Rows from block 3 of the audio encoder of a small contrastive audio-text model, named by matrix and row number. Rows with one number belong to one channel. Each number is 500 + 25 x the weight over its row's rms, rounded and kept within 0 to 999. All counts start at 0. Numbers have three digits each.
Before each channel's rows are labels from the 100 clips, of 14848, where the channel reaches its highest value: "lies over" is the class under the peak; "responds to" is what is common among them. Only what is clearly more common there than usual is listed. The data: single English nouns, adjectives and verbs, spoken by a formant synthesiser in many voices. In brackets: how many of the 100, against the usual share in percent.
# convs1: first pointwise conv (encoder.blocks.3.convs.1.weight, 128x128x1), inputs 43-85
# convs3: second pointwise conv (encoder.blocks.3.convs.3.weight, 128x128x1, transposed), outputs 43-85

lies over: /s/ (43 vs 2.5)
responds to: /s/ (51 vs 20.4)
convs1.90:492504530455529471507500480508479469458452520472471502524467528504481520477546508492502459531511532515506528516468531477556531483
convs3.90:509462485490476518478495536537541478502544464498483486471509478502499498521489494434498515489532527526463529477479482496489507520

lies over: silence (96 vs 55.8)
responds to: /w/ (50 vs 8.1); clipping (29 vs 8)
convs1.115:482481488478508544510499537503551507535555493515518484482460479487461465525487497498502521487513450492497512519490514484497468488
convs3.115:462454497507489515471446468498456468488499498473514499485513479519538476467523504457494486511464492478473491513515510496451500476

lies over: /s/ (73 vs 2.5)
responds to: /s/ (73 vs 20.4); /t/ (55 vs 27.1); /ɝ/ (38 vs 12.8); /ɔ/ (32 vs 9.5)
convs1.0:473565541521553479496469549528515463490506504505477492497469537500510536477520505504499505505472512527500489481469530477533535534
convs3.0:474523516489526494503488486478460516474530505535469500502518482519553445453490483484478535520516467505495524487487500537481486500

lies over: /ɹ/ (78 vs 1.7)
responds to: /ɹ/ (86 vs 23.6); voice: child-like voice (52 vs 25.6); /ɔ/ (35 vs 9.5); /ə/ (27 vs 7.6)
convs1.12:501539490454483543524457471509510514525479494493489481468493480521528461502475507529501502490500491521487464507445490481417473517
convs3.12:523450503545473480497497481515507514518527546475509505517533501496497528499527497517488530517492521449505516499546533500593484497

lies over: /k/ (95 vs 2.6)
responds to: /k/ (95 vs 18.2)
convs1.18:496514476483551491498522498487474491507509485489495525465519510487495504505520504458485494525529484468520539494514523465498498525
convs3.18:534511519503517504523484484463510462409538515465500479494535507505560511501512516468509508495496486473504532525466489494497486502

lies over: /t/ (87 vs 3.4)
responds to: /t/ (92 vs 27.1); /ɹ/ (57 vs 23.6); /n/ (43 vs 20.9); /eɪ/ (35 vs 9)
convs1.94:513524524479518543507487485491482512468531520486489512464500513522566521515496496506501492518502526519490514505501494444508497538
convs3.94:480497506483502476508513493511491516511547480532527530535544504482528434521512519481480521508504508460513493520503506510488466532

lies over: /k/ (97 vs 2.6)
responds to: /k/ (97 vs 18.2); /ɑ/ (38 vs 10.1); /ʊ/ (30 vs 3.5)
convs1.108:477518496481519527536486502506479526488489453518487528514506505487521571458539543493497508527534487523490486506471474477511526504
convs3.108:523523512508526507487501501548509517507503543515522510458482489533499476537433489528544511531507547507504533506529470526451486482

lies over: /ɹ/ (44 vs 1.7)
responds to: /ɹ/ (54 vs 23.6); /g/ (39 vs 5.7); clipping (27 vs 8); /i/ (27 vs 8.7)
convs1.103:527497492525525502529551505553459518497501519456520541474493532489471462497474546501474520495493532532479471486492516444527511498
convs3.103:501496491483555517493493471481531465527492544519509503545477490504509493506489536516464517483449499499515495474540497559568483459

lies over: /s/ (53 vs 2.5); /t/ (26 vs 3.4)
responds to: /s/ (57 vs 20.4); /ɔ/ (31 vs 9.5)
convs1.100:425530468500522482495498537472487467510483513524500529498482508526461533452510473509480480527492492413504472531529515525504500501
convs3.100:501489519483511492479504534503517484523553479478530535472495466513488475474496524539528527489434519496489501497470479500497503499

lies over: /ɹ/ (43 vs 1.7)
responds to: /ɹ/ (71 vs 23.6); /n/ (44 vs 20.9); /ɛ/ (29 vs 7)
convs1.46:543486491472511487507529483516552538492537565474497518532539506507478525490465515521519506504529495498451501514503490483465520513
convs3.46:509479492515467466456507489500470554512500516501510520537463462496468503525517496488463520522518467495489490529539484499526462493

lies over: /t/ (30 vs 3.4)
responds to: clipping (49 vs 8)
convs1.15:494496446537510478492475524498515491491546486501504461487517476484519495520511447502501462476511500481478527532489517488490532485
convs3.15:517502532537538519499481513451559523486507491496483503533513484520437514539496509479522498499488487460515485473495484488476511500

lies over: /ɹ/ (89 vs 1.7)
responds to: /ɹ/ (93 vs 23.6); /i/ (31 vs 8.7); /ɛ/ (30 vs 7); /g/ (27 vs 5.7)
convs1.64:486550514500480530508500541522494472516486543497512538469539505473510526488581475483530537517523503513491459500541516490498476487
convs3.64:519484484473494485503485511499508487468531532472535482492503459536452522498486494486426465511528528498481523480517462492508464498

lies over: silence (87 vs 55.8)
responds to: clipping (44 vs 8); mains hum (31 vs 12.8)
convs1.124:533489456519476483478527481544529531486502469469493426535480472503500495482523496468504488555512520472484479522474472538505500546
convs3.124:482480521504505504523514497507530503494476464487463516487493499523520526509538476519447512504466532515487462496520532525506535492

lies over: /t/ (31 vs 3.4); /s/ (28 vs 2.5)
responds to: /t/ (76 vs 27.1); /s/ (46 vs 20.4); /w/ (40 vs 8.1)
convs1.104:487513465518516554490486500515505551462497510488491509471493527529521542510525545498471462503461517500521527499491474484514496495
convs3.104:514492515475517482545515519464481503483475524530520486528455485452534511511499468484447490503512515513478504459487442477516492493

lies over: /k/ (27 vs 2.6)
responds to: clipping (31 vs 8)
convs1.57:503534479572500526480514510480543514497533489514515451523466497501550488522483457463507515469508520512523562510500478525521459500
convs3.57:516546477546547488522491545555541472498528497494503500509523516477485467513459517516530521500488452474512529494488526494461524480

lies over: /ɹ/ (49 vs 1.7); /t/ (28 vs 3.4)
responds to: /ɹ/ (79 vs 23.6); /d/ (64 vs 22.5); /v/ (27 vs 5); /aɪ/ (27 vs 5.8)
convs1.17:502493472505496530506514474530463523493514480507482531474480498515525496514524495517505499502584508534506448501494515499517467559
convs3.17:444493556523520475449476504514527518487496516518538544488515492506472459499485497513510486514487496506482490471510507500529498536

lies over: /ɹ/ (44 vs 1.7); /ð/ (29 vs 0.1)
responds to: /ɹ/ (67 vs 23.6); /ɝ/ (35 vs 12.8); /ð/ (29 vs 1.6)
convs1.5:482540509481485496521525493478510538493454565470512504498441496477519501481461515473501488525542488497541522525527475531504478512
convs3.5:460486522469486534515516453541498487526512523444531503493529518524480536497480485500495539478492543523510505462434512483509538495